config = dict(
    num_classes=[30, 3, 3],
    activation='silu',
    head_dim=32,
    qk_norm=False,
    layer_scale_init=0.1,
    drop_path=0.15,
    expert_mlp_ratio=2,
    experts_per_token=2,
    residual_init='scaled_by_depth',
    beta2=0.95,
    beta1=0.95,
    shampoo_beta=0.95,
    eps=1e-08,
    precondition_frequency=16,
    epochs=1.5,
)
Rows from expert 10 of block 5, named by matrix and row number. Rows with one number belong to one neuron. Each number is 200 + 20 x the weight over its row's rms, rounded and kept within 0 to 999. All counts start at 0. After the name is the row's rms in percent of the matrix's.
# up: expert up (model.blocks.5.mlp.up, 16x512x256), inputs 0-255
# down: expert down (model.blocks.5.mlp.down, 16x256x512, transposed), outputs 0-255
up.212,092,206,177,188,173,240,172,208,194,210,197,182,193,198,228,201,179,182,186,158,205,245,218,192,201,213,203,182,231,164,183,177,180,193,205,204,204,156,212,170,213,225,239,199,203,211,215,179,178,189,226,184,193,232,150,211,154,231,197,218,201,217,189,206,189,183,196,220,187,208,198,223,181,176,227,195,222,212,176,196,180,220,187,227,172,176,197,179,208,191,208,201,203,173,190,196,180,213,209,239,215,152,238,205,144,226,209,219,190,195,216,218,207,181,223,225,187,209,203,207,162,192,176,195,205,208,213,218,182,196,207,183,188,175,234,198,191,202,217,190,215,185,201,192,181,194,194,192,212,191,189,210,241,192,216,187,214,191,250,241,206,221,228,180,235,218,205,191,182,203,211,163,188,181,208,211,208,211,227,196,241,205,187,194,199,206,180,164,182,187,207,207,211,182,214,145,209,232,183,183,184,215,210,180,204,187,195,168,193,228,213,197,214,171,209,182,212,214,165,242,204,178,185,229,200,231,219,184,219,219,217,192,176,200,197,197,201,188,221,187,226,193,221,205,188,214,209,149,182,184,200,188,184,220,174,200,227
down.212,093,203,204,232,200,206,182,185,238,196,210,171,207,216,185,224,176,204,244,209,206,198,159,187,235,211,187,157,178,206,176,194,186,163,153,219,173,224,197,246,158,203,196,225,194,188,195,206,196,206,184,202,238,200,212,211,199,195,200,175,196,233,203,251,180,182,217,180,211,205,198,200,201,202,188,196,227,189,206,214,196,160,232,204,179,228,200,200,171,209,181,189,190,217,221,193,223,148,192,160,192,205,198,167,203,217,212,171,196,211,152,202,178,198,201,204,173,186,207,189,236,182,222,214,199,203,192,181,182,164,216,192,165,201,196,210,202,197,189,203,199,216,220,194,207,222,235,215,214,210,211,191,169,202,197,221,193,200,218,231,207,181,217,196,220,189,172,186,214,189,230,172,213,219,195,178,197,218,176,177,192,226,200,254,178,175,212,184,209,200,181,209,201,229,169,208,183,204,212,198,209,199,179,208,191,205,186,200,240,232,211,183,237,188,209,216,214,203,234,205,180,248,188,185,167,163,215,207,202,207,220,187,193,194,199,190,204,244,178,190,198,219,175,193,216,181,160,161,190,188,184,202,220,180,223,233,182
up.213,092,218,177,210,171,190,200,205,187,200,206,215,213,177,187,206,221,204,172,189,183,186,201,227,232,233,206,166,195,224,209,213,191,201,225,191,212,190,184,172,231,191,216,205,202,189,207,218,209,198,223,169,194,221,165,209,209,214,190,188,186,209,190,204,206,202,244,210,219,195,161,229,194,219,168,205,222,203,190,230,188,214,185,172,217,172,187,184,165,236,180,190,210,197,190,178,185,160,230,198,246,205,230,207,176,208,170,215,227,160,204,223,219,188,219,224,188,207,195,207,197,217,195,196,187,199,200,200,204,215,187,208,218,183,199,155,219,177,227,206,174,169,182,193,180,203,218,253,157,206,215,227,200,209,213,202,212,186,214,171,153,218,213,196,215,188,164,195,210,193,168,204,193,247,195,193,168,170,218,168,242,224,214,161,230,184,191,216,211,171,226,201,224,202,201,226,198,223,204,192,241,178,177,216,203,209,218,209,172,151,173,175,177,179,206,209,204,220,156,196,183,214,194,222,250,183,201,187,209,208,194,190,203,194,173,223,172,197,193,198,182,191,202,197,208,191,221,183,191,216,213,165,184,176,214,190,188
down.213,094,213,186,182,176,184,213,199,235,229,214,218,201,205,186,200,219,198,234,174,217,206,210,166,226,206,199,185,231,214,201,224,203,223,197,214,183,219,184,199,184,197,186,204,213,162,183,238,198,180,204,205,230,201,216,182,224,183,205,189,214,166,186,179,237,199,176,170,189,192,217,187,229,196,217,194,165,177,207,188,227,199,220,196,185,250,207,198,198,210,171,184,193,191,213,208,248,233,175,236,218,233,206,213,212,235,204,211,160,225,167,227,194,218,213,181,221,197,243,176,197,244,211,169,213,223,226,192,196,199,190,184,187,210,191,217,185,208,195,230,196,215,233,200,212,187,247,183,225,177,193,231,184,207,189,206,198,194,181,215,210,196,174,190,191,206,192,169,175,197,218,189,172,201,226,237,167,210,224,216,166,188,191,226,212,182,204,196,186,193,163,221,146,211,222,197,185,179,194,218,195,193,205,205,171,218,209,202,210,198,198,231,206,229,230,175,199,176,220,233,185,208,217,201,171,210,176,213,192,183,175,203,175,171,233,237,205,207,236,225,197,227,199,149,201,187,184,201,217,186,208,193,215,189,210,199,175
up.214,098,232,213,184,196,212,176,179,172,183,177,195,216,221,178,174,189,164,201,194,239,196,156,216,222,182,217,219,186,173,216,197,221,206,124,173,186,225,197,193,246,198,238,197,208,196,162,241,188,207,170,191,196,191,211,209,222,169,246,211,175,178,191,186,201,257,199,194,208,193,172,205,222,191,205,167,220,191,199,200,215,193,207,193,169,231,219,216,214,189,227,207,185,201,194,194,203,206,186,197,197,170,226,203,208,220,202,197,241,183,198,183,229,206,176,203,217,195,188,186,196,198,200,189,204,205,170,183,145,210,186,180,220,181,226,211,167,192,206,194,220,222,208,204,201,213,176,207,171,189,184,198,172,199,231,160,190,220,203,237,187,189,184,202,189,205,157,227,226,195,225,187,191,204,216,214,198,185,168,236,197,198,233,198,220,216,175,207,213,170,195,171,204,205,203,177,199,216,189,214,194,199,194,196,185,203,170,245,211,207,175,165,211,213,198,168,148,189,227,196,224,207,227,181,183,201,189,160,173,191,208,200,170,201,202,200,190,203,169,200,208,191,201,167,203,194,198,199,230,213,200,176,191,197,191,212,215
down.214,100,205,221,232,198,202,215,195,219,197,223,159,193,187,213,211,193,221,195,220,229,178,209,170,219,219,209,200,190,215,172,203,155,186,234,182,214,210,210,188,192,198,207,190,197,185,224,199,183,205,175,178,206,159,197,210,219,176,211,223,205,212,196,244,222,164,161,172,209,185,228,176,218,221,214,210,219,197,205,221,189,199,190,182,223,192,197,192,201,173,198,179,193,164,201,217,186,205,194,215,229,218,201,235,217,215,209,204,203,235,205,189,193,210,259,206,189,224,217,207,229,231,224,207,230,168,228,190,210,205,198,222,183,204,183,189,212,200,250,211,206,215,163,174,202,236,247,194,183,242,185,230,223,218,184,202,188,207,162,166,228,216,214,194,220,195,206,220,191,215,213,195,220,198,214,190,221,200,215,180,217,225,203,210,174,206,182,183,220,154,204,183,189,197,164,202,200,186,204,181,186,208,202,229,214,203,211,187,188,208,208,229,259,190,234,205,186,152,168,212,214,149,184,203,193,238,181,205,198,174,194,175,170,175,207,192,163,211,224,214,242,207,208,221,205,231,202,204,196,205,201,205,206,208,203,188,217
up.215,101,169,196,223,179,202,195,212,230,211,216,186,221,173,192,167,211,188,155,212,191,174,179,205,206,197,208,150,213,227,202,202,198,186,198,220,183,212,243,227,178,172,190,225,208,208,179,174,220,179,224,210,203,181,182,199,203,183,197,163,211,230,224,202,179,200,201,163,238,184,199,184,200,200,212,153,220,185,216,187,193,222,194,161,176,206,209,166,222,209,198,215,192,221,177,202,197,205,192,215,176,187,236,170,232,165,204,203,193,194,212,220,195,177,151,206,202,204,212,217,196,172,221,205,214,203,179,207,265,173,187,222,209,233,201,200,212,229,167,195,203,247,183,222,197,185,168,216,210,250,155,197,217,181,150,182,219,197,184,206,201,212,247,194,184,185,206,194,193,194,196,173,188,201,197,221,192,207,191,221,200,202,222,207,202,219,214,193,196,164,178,183,242,194,228,187,228,203,183,198,187,202,183,199,160,185,189,217,217,198,184,173,194,228,173,220,214,216,187,205,203,238,181,213,172,185,200,204,201,169,221,230,219,209,218,200,195,191,190,206,196,183,225,187,206,198,176,171,212,188,222,196,176,198,193,228,176
down.215,100,186,195,219,183,193,189,170,222,180,175,198,206,198,207,171,179,188,226,202,211,216,200,234,215,193,197,206,182,218,196,252,196,167,199,201,206,205,192,191,208,180,202,200,155,178,180,170,202,210,217,190,198,209,211,211,204,171,161,235,252,180,195,206,195,206,207,181,196,193,201,179,218,227,189,246,212,219,193,250,193,197,195,210,184,178,207,221,155,196,232,207,215,202,188,208,250,221,200,186,188,162,211,219,222,197,217,229,232,189,206,256,224,177,218,204,193,171,192,195,215,182,264,187,184,188,221,197,169,223,190,201,186,193,225,175,171,176,182,183,191,192,189,169,241,180,179,180,172,201,219,207,169,207,209,227,196,197,207,175,187,195,191,234,216,216,201,234,207,215,173,208,209,218,180,199,210,182,226,215,178,193,185,189,174,203,205,203,211,191,207,178,208,214,189,156,211,228,204,190,205,179,207,154,216,197,173,169,172,199,174,206,192,175,204,203,175,181,211,211,173,175,186,196,185,208,212,197,187,204,206,197,230,218,211,235,217,207,164,183,200,203,177,218,191,183,227,210,228,186,221,204,166,215,221,207,243
up.216,104,171,194,189,244,214,190,213,187,198,222,192,206,206,204,223,159,183,190,222,215,201,241,234,204,190,201,218,220,190,189,212,203,190,194,220,214,224,206,201,188,214,181,207,231,201,188,173,203,175,218,183,159,191,185,234,204,215,209,148,188,196,203,203,214,148,194,210,219,198,191,242,207,189,202,223,226,214,217,233,190,170,199,202,214,199,206,186,180,182,202,192,176,223,186,204,205,217,206,166,199,203,194,195,191,170,220,185,221,233,248,228,212,229,207,184,177,177,232,199,219,201,172,208,202,176,203,193,212,219,218,203,212,203,208,215,228,224,178,188,208,205,201,196,209,205,215,169,192,220,193,207,230,232,215,210,208,204,202,212,163,182,196,204,207,173,211,197,168,188,190,156,205,172,242,204,217,179,204,179,210,191,158,171,227,193,193,172,179,219,221,222,190,189,223,181,219,178,167,204,206,207,216,206,186,188,208,213,167,208,193,195,237,205,201,204,248,221,235,224,215,196,233,220,195,210,199,245,198,195,167,183,189,184,195,208,209,198,166,177,179,165,214,212,221,198,237,209,175,157,167,200,247,192,202,208,250
down.216,104,228,199,237,194,189,171,185,192,189,196,227,203,222,217,194,224,219,186,177,226,211,205,188,219,203,219,209,212,179,204,196,188,200,168,184,208,174,196,222,207,217,228,171,201,194,192,170,189,179,208,236,189,213,205,195,205,218,198,198,198,189,208,195,162,182,227,161,190,184,212,191,174,197,180,202,232,198,172,167,219,262,211,227,189,211,169,178,211,201,213,197,208,176,161,181,200,205,208,211,203,242,239,168,191,171,201,149,198,148,203,171,202,178,189,209,197,187,191,192,197,215,200,158,213,202,209,179,184,197,186,192,183,156,180,173,212,199,205,190,195,202,240,182,219,198,177,202,177,226,174,188,157,164,194,195,214,178,228,192,212,237,197,213,164,191,188,228,194,183,231,184,204,190,199,185,195,195,213,202,212,200,211,222,227,185,206,222,204,193,213,184,188,225,175,191,176,219,210,203,210,239,205,228,243,182,188,205,220,228,213,221,215,227,141,199,195,188,248,182,206,220,218,232,195,199,206,221,223,198,240,202,177,159,174,190,207,195,221,213,210,212,184,171,225,219,173,201,196,197,190,215,193,215,200,217,189
up.217,091,194,209,218,213,195,228,241,239,175,229,240,185,216,211,167,212,233,172,196,169,210,185,210,188,209,179,191,198,205,194,231,216,202,208,178,172,180,187,197,204,196,208,196,177,201,211,190,186,219,206,170,204,210,229,242,187,170,193,204,192,195,224,180,199,209,210,222,174,208,151,241,215,180,207,201,192,185,204,197,240,170,197,209,214,153,180,243,244,204,221,195,184,236,219,193,197,203,202,174,194,168,207,168,225,183,184,196,227,231,206,197,193,184,221,201,195,212,175,196,221,197,202,225,207,162,163,225,210,178,209,191,208,209,200,216,191,222,186,197,206,194,228,184,208,201,211,200,186,218,233,246,191,248,167,194,188,185,197,225,218,178,207,183,177,209,195,228,218,189,165,204,221,253,177,175,192,195,192,223,176,232,191,224,185,199,205,217,220,190,206,168,189,195,201,171,205,214,202,176,203,210,193,182,160,184,215,181,202,191,199,202,257,179,203,204,243,210,186,214,180,178,222,186,229,195,167,176,204,206,191,166,187,203,217,194,191,217,191,186,216,195,195,188,221,168,207,192,213,182,233,226,198,187,189,227,223
down.217,097,209,259,155,227,197,204,191,181,196,187,199,202,193,184,223,225,195,177,199,211,204,182,169,223,178,159,205,185,213,265,175,213,164,188,188,230,181,205,202,207,197,198,178,208,190,199,195,163,169,204,235,171,207,209,177,198,184,215,167,143,241,163,208,191,189,209,180,189,219,208,193,205,218,191,180,166,212,241,182,171,193,200,196,202,186,197,189,207,216,217,206,204,200,220,235,200,194,189,175,200,224,210,205,192,210,214,213,200,214,212,239,193,203,184,199,192,205,222,193,199,186,226,174,209,194,214,210,226,237,189,193,211,233,209,197,189,198,215,217,169,161,197,207,178,188,173,168,202,198,205,194,218,173,173,227,212,199,182,215,198,209,241,212,195,165,201,213,192,194,221,204,187,166,185,212,190,193,224,205,223,183,215,172,187,197,195,191,206,175,187,227,229,217,189,229,227,226,205,231,179,202,189,199,224,207,228,191,222,213,193,202,188,207,240,201,192,196,190,196,180,198,181,203,196,243,235,207,203,194,153,230,189,196,188,210,182,221,200,129,187,221,220,210,195,198,177,182,193,195,166,210,210,238,230,199,236
up.218,088,207,248,170,200,196,182,243,214,179,196,186,195,218,193,209,188,215,222,220,218,238,195,225,220,217,217,210,195,182,172,188,214,125,203,201,227,234,183,219,184,212,248,198,226,188,197,232,227,180,202,213,201,197,210,239,227,208,192,191,168,238,187,215,197,211,191,199,229,217,181,180,208,171,201,173,206,189,185,214,205,181,191,190,214,194,212,195,228,212,217,196,214,199,155,219,200,187,208,201,206,201,233,198,190,217,208,201,198,190,222,205,208,222,212,192,159,198,169,212,232,180,232,201,224,242,187,207,186,212,198,203,210,201,183,190,170,218,208,228,208,163,194,224,187,209,212,213,172,194,213,207,200,207,198,215,223,201,199,237,184,190,154,207,223,213,204,200,210,262,170,221,170,210,210,256,178,194,206,219,167,201,220,215,188,199,188,227,197,218,176,202,173,230,201,212,196,238,212,213,190,209,197,187,203,185,176,182,211,197,185,193,171,177,204,192,193,184,215,207,196,171,233,189,194,122,196,190,207,184,215,224,174,206,198,210,213,220,187,188,207,211,197,195,191,168,189,194,235,218,187,220,212,197,234,191,204
down.218,088,256,206,170,210,195,235,166,201,236,203,169,191,210,199,198,205,178,224,202,212,182,209,226,181,190,176,209,190,193,223,215,195,206,213,227,192,199,171,160,197,186,156,226,196,205,245,206,230,196,147,210,191,183,224,209,212,172,198,208,207,200,203,174,177,189,166,193,224,206,195,203,233,214,209,225,197,187,211,178,180,241,212,192,182,197,156,229,188,229,237,210,165,182,237,181,192,216,200,208,207,190,160,205,207,217,175,178,202,201,184,216,229,211,186,172,201,213,214,201,183,199,184,195,182,232,188,218,210,229,164,186,207,166,181,203,191,215,187,181,155,204,200,179,209,206,191,203,220,223,181,215,183,235,197,211,177,216,175,186,231,212,225,242,194,214,174,191,164,151,240,200,198,219,171,187,189,191,190,214,198,198,167,192,203,200,192,162,201,228,192,226,186,243,155,208,228,185,201,218,220,179,192,236,200,184,201,198,204,223,191,217,184,171,218,227,218,206,209,212,211,186,205,185,205,205,192,203,198,231,206,164,201,193,218,240,188,192,217,196,206,174,191,177,211,223,223,210,201,211,213,189,206,217,192,204,218
up.219,094,197,205,199,164,151,227,215,194,159,228,212,206,190,202,202,227,192,213,214,174,173,219,219,196,150,245,207,150,209,177,176,193,226,197,177,223,193,228,205,205,189,194,226,224,196,200,192,231,194,231,197,200,175,165,196,231,193,187,185,199,200,197,217,219,201,220,223,229,204,215,229,224,210,186,210,234,191,185,191,197,154,176,205,172,204,220,195,143,198,198,230,236,209,180,179,161,189,203,191,189,195,169,209,183,174,185,178,204,190,209,196,184,185,167,209,190,211,197,203,201,173,200,188,231,191,194,183,238,219,188,199,232,210,197,197,221,213,175,199,186,194,200,208,193,229,206,198,203,217,207,205,210,179,236,186,204,223,171,217,196,181,207,190,206,187,186,183,176,181,138,200,215,180,192,191,171,211,199,194,186,216,212,195,197,194,209,206,170,206,196,206,211,215,223,195,222,185,214,226,197,186,179,162,211,209,235,218,202,160,235,221,193,170,214,194,215,201,201,175,205,241,205,215,241,186,168,186,200,157,204,215,193,197,193,209,255,190,189,191,233,229,200,165,215,199,204,230,197,195,186,205,208,241,180,179,210
down.219,092,184,188,198,190,189,213,209,215,181,191,192,197,218,163,197,233,186,223,202,206,221,196,211,229,238,195,205,222,218,199,231,209,199,166,199,217,222,220,212,239,190,183,206,201,226,224,210,184,250,173,190,177,186,184,192,200,205,197,198,175,226,194,219,195,193,217,196,173,198,207,180,190,226,202,206,181,189,162,238,208,214,191,190,202,195,220,221,213,225,215,215,183,179,190,211,224,212,194,232,205,178,206,198,180,180,201,193,189,214,208,219,215,170,192,206,211,204,179,211,207,219,226,207,172,241,241,192,193,188,233,231,226,198,222,213,172,207,188,187,185,141,229,201,210,169,204,170,181,188,164,204,174,217,188,171,207,203,211,225,175,195,198,210,185,227,201,186,184,188,236,213,153,203,204,197,208,159,213,245,214,187,208,212,176,185,169,238,225,186,146,160,198,193,190,231,171,225,166,204,196,198,213,193,179,233,201,177,197,194,211,230,194,238,198,195,192,236,205,188,197,169,228,229,182,220,213,198,202,213,194,196,178,177,204,204,201,163,203,160,205,198,196,215,186,211,241,169,197,229,216,182,200,244,176,198,194
up.220,103,178,214,175,179,182,222,205,209,206,205,192,225,220,189,197,197,191,203,184,179,209,252,184,202,199,177,182,158,202,179,183,208,203,241,183,195,195,197,179,213,208,204,149,178,190,186,184,156,210,199,185,194,218,209,226,221,170,204,223,178,225,211,199,205,203,205,194,175,214,211,208,191,172,174,132,232,204,182,211,218,180,232,185,181,184,194,192,241,194,233,221,230,192,192,200,187,192,205,206,244,175,225,198,186,205,221,198,218,229,200,226,186,205,205,213,186,176,197,181,196,247,214,172,186,234,195,219,181,196,202,192,230,181,191,244,175,224,187,149,178,203,242,207,202,169,227,209,214,201,206,182,219,225,184,201,201,191,189,239,237,198,232,169,165,204,196,197,179,192,206,219,180,216,206,201,215,215,203,198,199,191,197,179,214,222,177,181,218,231,185,213,203,223,197,160,204,213,177,205,214,199,163,238,204,201,215,204,172,188,178,184,205,232,193,161,182,200,205,180,215,173,201,189,211,197,188,201,183,203,207,193,231,204,172,172,207,194,175,217,157,219,194,183,183,197,231,185,183,173,185,191,175,171,218,207,182
down.220,111,225,172,230,227,194,192,210,197,195,210,215,178,221,179,173,174,200,195,214,192,195,180,194,178,208,192,195,159,151,210,209,244,168,170,195,213,197,192,186,221,204,242,220,207,222,193,204,199,229,157,231,178,208,211,198,191,198,189,202,169,199,210,198,195,218,221,191,200,206,219,185,185,214,186,208,233,197,209,215,154,202,200,196,202,236,191,207,163,199,213,215,215,219,199,211,192,221,152,183,180,219,193,212,195,206,184,204,183,152,155,193,198,191,205,235,173,200,202,230,220,185,234,231,235,197,164,188,236,213,210,196,222,234,189,213,174,225,218,249,163,223,209,185,208,135,192,234,187,195,217,208,169,180,175,186,182,199,202,202,196,191,207,203,188,198,200,220,219,232,237,207,207,174,242,193,225,248,212,219,217,187,211,174,208,191,182,192,206,151,199,214,223,152,155,198,212,184,173,175,185,227,205,200,209,224,189,166,194,197,217,199,185,204,236,200,204,188,210,204,197,201,193,203,204,198,197,189,201,206,172,220,207,194,207,181,179,189,178,181,192,200,214,214,185,196,179,187,199,210,202,209,200,202,236,183,209
up.221,098,158,158,204,185,182,223,207,228,196,173,171,205,191,194,176,221,209,212,169,238,198,183,186,206,147,192,174,201,191,207,215,220,228,213,217,193,246,222,213,223,219,223,195,258,208,180,225,232,180,191,181,214,211,183,194,190,192,212,199,202,197,216,218,202,197,173,226,224,194,220,222,242,205,218,227,181,228,203,209,226,204,209,186,224,208,219,220,194,210,221,206,206,178,236,193,200,176,213,200,154,207,182,193,204,189,227,240,184,183,172,218,186,209,168,219,157,218,213,217,236,229,229,200,183,203,202,192,201,193,234,235,211,192,185,228,189,211,215,181,191,204,200,209,216,188,217,205,214,209,207,198,212,212,209,172,201,136,210,206,194,188,207,197,187,176,224,183,192,185,224,188,199,203,197,197,194,198,207,197,225,192,178,201,200,197,226,214,200,190,164,208,208,206,201,184,209,203,229,192,220,218,201,197,216,210,199,252,206,176,177,176,166,176,195,228,201,152,230,172,225,167,193,212,220,219,218,207,202,222,210,195,184,198,246,199,179,193,201,213,231,179,192,207,238,199,179,196,183,227,191,169,162,233,195,219,183
down.221,096,239,186,160,194,205,245,236,182,198,206,194,191,224,202,197,176,183,223,221,208,176,159,203,235,198,183,226,197,200,198,175,188,200,238,183,220,198,198,177,194,208,208,209,157,188,189,188,227,210,200,237,182,191,220,228,219,230,190,192,162,184,204,209,230,179,181,176,187,209,215,165,210,217,172,208,207,232,150,184,190,181,211,213,164,159,216,204,193,218,224,198,205,238,178,246,220,217,182,190,212,173,215,218,219,188,218,197,204,204,221,172,194,199,235,205,209,225,234,215,169,193,201,261,198,234,196,189,198,203,209,192,226,198,235,180,222,184,193,220,165,188,178,159,190,161,179,211,208,195,227,237,167,190,199,206,171,205,193,210,242,193,210,203,227,204,170,235,191,204,183,203,205,234,221,186,205,166,187,194,194,216,174,221,202,186,187,206,208,231,197,165,210,239,191,178,189,190,186,215,189,210,227,182,206,212,187,191,170,205,200,200,196,181,211,204,192,183,198,201,185,172,166,181,207,182,217,179,230,222,198,207,182,194,185,160,196,215,200,221,177,198,177,208,202,199,201,228,199,185,206,218,197,200,204,185,202
up.222,098,199,197,188,184,187,196,240,197,228,201,198,204,193,198,157,184,194,220,199,238,180,183,198,199,195,196,190,232,210,200,184,203,208,208,228,210,201,151,207,208,174,201,200,202,190,212,207,210,172,165,182,190,202,186,206,186,189,175,206,212,164,208,182,177,184,191,213,202,206,210,206,174,219,215,188,194,198,190,202,184,149,219,236,195,135,173,188,198,183,186,187,200,210,185,204,208,152,211,191,213,204,195,192,165,183,240,200,214,175,229,207,206,206,175,194,228,216,201,215,150,208,188,174,227,221,184,203,187,159,199,182,204,180,192,198,188,200,207,256,191,190,174,174,213,203,171,201,190,231,218,224,188,237,206,183,183,173,197,207,234,232,183,170,225,174,224,172,178,216,206,221,193,204,171,150,222,215,191,204,215,213,211,190,197,202,202,198,208,207,160,164,208,154,192,201,219,181,188,226,172,204,228,206,199,167,242,207,179,204,230,200,176,188,215,200,194,204,160,146,177,202,200,184,200,181,188,182,211,175,170,207,182,228,190,198,188,180,192,230,211,213,218,172,210,161,185,194,214,207,183,201,166,208,195,183,213
down.222,095,211,215,203,218,191,191,169,190,201,178,213,226,201,229,213,200,237,228,169,225,166,237,221,193,198,197,195,174,193,217,201,232,169,183,181,195,179,193,175,235,191,214,205,198,231,214,187,201,212,199,218,164,184,233,209,187,220,227,192,154,186,191,238,195,203,161,181,185,187,183,212,187,189,197,218,190,198,188,167,214,186,174,220,209,252,206,201,201,168,207,189,196,185,207,228,192,205,229,187,213,241,185,185,199,214,174,177,215,189,161,189,207,182,208,202,210,202,193,197,196,208,237,187,177,209,190,199,224,190,213,197,188,239,218,197,200,193,197,180,192,156,227,214,199,203,203,188,176,159,196,197,251,203,181,190,211,209,224,226,208,165,228,211,200,216,204,208,215,195,187,183,228,198,222,225,183,210,203,184,158,185,211,192,183,218,160,229,204,210,226,247,186,207,185,222,184,206,199,154,221,179,165,211,180,192,175,220,204,212,242,189,217,149,174,210,210,211,221,241,226,197,193,183,209,221,180,211,194,222,167,188,190,205,213,199,195,196,219,190,196,233,188,218,217,217,200,219,188,230,168,188,171,177,212,220,173
up.223,102,212,213,200,196,199,211,219,229,225,224,189,191,178,212,227,208,193,189,226,236,196,199,201,184,209,181,233,205,187,169,177,246,226,188,185,196,167,177,207,197,230,200,203,199,200,185,211,204,176,228,191,186,189,202,179,203,222,207,205,214,205,182,206,183,208,193,204,186,196,206,218,210,202,217,184,200,195,255,210,200,207,203,182,216,211,174,183,196,183,199,215,168,191,194,188,215,211,203,222,189,214,202,224,187,145,215,178,236,216,208,166,214,177,187,195,191,229,185,180,198,215,226,167,168,205,197,208,197,217,211,217,201,177,194,194,221,198,212,187,192,193,211,237,217,214,139,203,191,221,200,182,189,235,223,176,225,183,216,157,220,204,166,191,179,212,195,211,205,207,143,250,199,192,170,196,186,176,193,179,197,174,203,195,201,211,204,206,166,215,206,186,178,186,199,212,223,195,183,177,208,243,161,202,175,191,235,227,242,215,194,176,193,188,219,193,149,196,232,187,193,173,211,238,186,170,207,187,218,181,209,222,257,237,152,237,192,188,228,225,197,206,200,200,237,189,197,218,203,209,194,208,182,227,208,200,194
down.223,112,148,180,204,174,239,212,173,191,173,180,199,214,184,194,201,181,225,203,207,138,189,209,196,184,223,206,193,191,173,213,212,185,241,189,191,203,228,221,219,204,186,196,207,184,182,199,180,200,190,223,195,192,189,237,203,216,160,229,184,165,192,232,186,185,195,198,182,206,180,186,215,176,212,211,224,197,221,206,223,207,209,210,204,206,180,237,204,209,211,230,193,209,161,200,190,192,202,241,205,209,204,197,179,197,218,178,189,210,196,165,232,184,234,206,185,206,224,213,196,215,203,172,172,192,213,178,197,234,160,186,203,218,192,184,233,233,205,203,212,205,215,225,205,204,184,214,182,195,226,193,210,200,183,211,181,186,173,221,183,216,210,218,211,236,252,216,196,212,179,222,194,197,186,228,225,192,170,220,187,153,206,197,207,193,177,197,160,207,230,183,188,234,205,194,178,208,190,175,207,183,213,212,155,205,150,172,221,220,207,204,222,177,192,181,217,207,175,215,233,180,222,197,249,190,182,172,181,205,195,217,213,179,227,193,208,240,218,222,166,233,185,188,230,225,201,184,222,220,223,198,192,200,175,204,172,195
up.224,112,220,246,183,199,211,209,235,186,205,197,221,198,152,179,193,217,225,206,201,195,192,242,175,219,206,188,192,211,188,224,203,197,214,179,182,208,207,248,197,212,199,194,187,206,241,198,201,221,173,219,233,182,183,205,226,184,180,183,190,202,177,188,165,188,209,201,192,217,196,213,205,210,197,181,209,195,180,235,201,179,192,198,226,180,186,192,238,216,219,170,190,225,204,174,204,189,230,197,215,221,192,176,207,193,224,186,198,180,225,218,175,201,233,166,195,200,192,179,186,182,196,179,217,195,217,180,196,219,222,232,222,234,240,219,196,218,219,226,214,181,173,192,182,197,194,225,207,206,194,230,238,190,249,176,188,205,178,219,188,230,173,169,208,226,181,209,158,200,177,193,197,225,189,204,172,204,218,221,167,197,206,223,189,221,172,205,178,186,247,164,202,181,188,240,228,192,219,181,190,212,180,193,213,197,186,217,219,206,188,199,206,186,199,188,180,168,183,192,191,190,195,266,194,177,141,190,194,190,185,167,210,201,216,232,196,183,178,194,176,230,197,202,208,234,206,209,170,217,218,214,209,173,202,194,187,163
down.224,115,202,252,185,224,192,201,201,210,232,152,208,214,212,218,213,205,204,209,197,208,200,186,203,207,165,199,175,221,228,188,182,188,197,183,214,208,198,204,180,229,221,216,224,207,189,237,195,197,210,200,198,207,198,206,202,214,187,218,203,173,206,194,244,177,160,182,183,174,227,193,228,214,181,204,197,223,203,152,219,249,159,171,189,186,219,177,199,197,197,226,186,164,185,189,185,193,165,219,189,203,233,202,199,189,212,203,217,218,186,180,173,223,187,180,212,173,199,171,198,194,254,211,225,200,207,231,200,200,200,192,187,210,182,157,219,229,200,189,176,180,205,202,193,154,197,170,226,192,161,212,191,188,185,192,238,252,217,221,214,192,192,202,203,165,176,183,201,206,233,217,152,162,215,236,209,184,199,206,192,205,195,181,153,164,212,197,225,174,218,224,206,200,195,214,208,208,198,178,195,179,193,190,220,206,187,206,221,212,197,204,178,207,265,201,183,207,210,201,220,213,213,223,200,210,235,234,212,207,207,180,175,166,199,224,205,200,220,171,188,163,218,191,209,196,202,213,198,196,185,202,184,221,226,215,210,183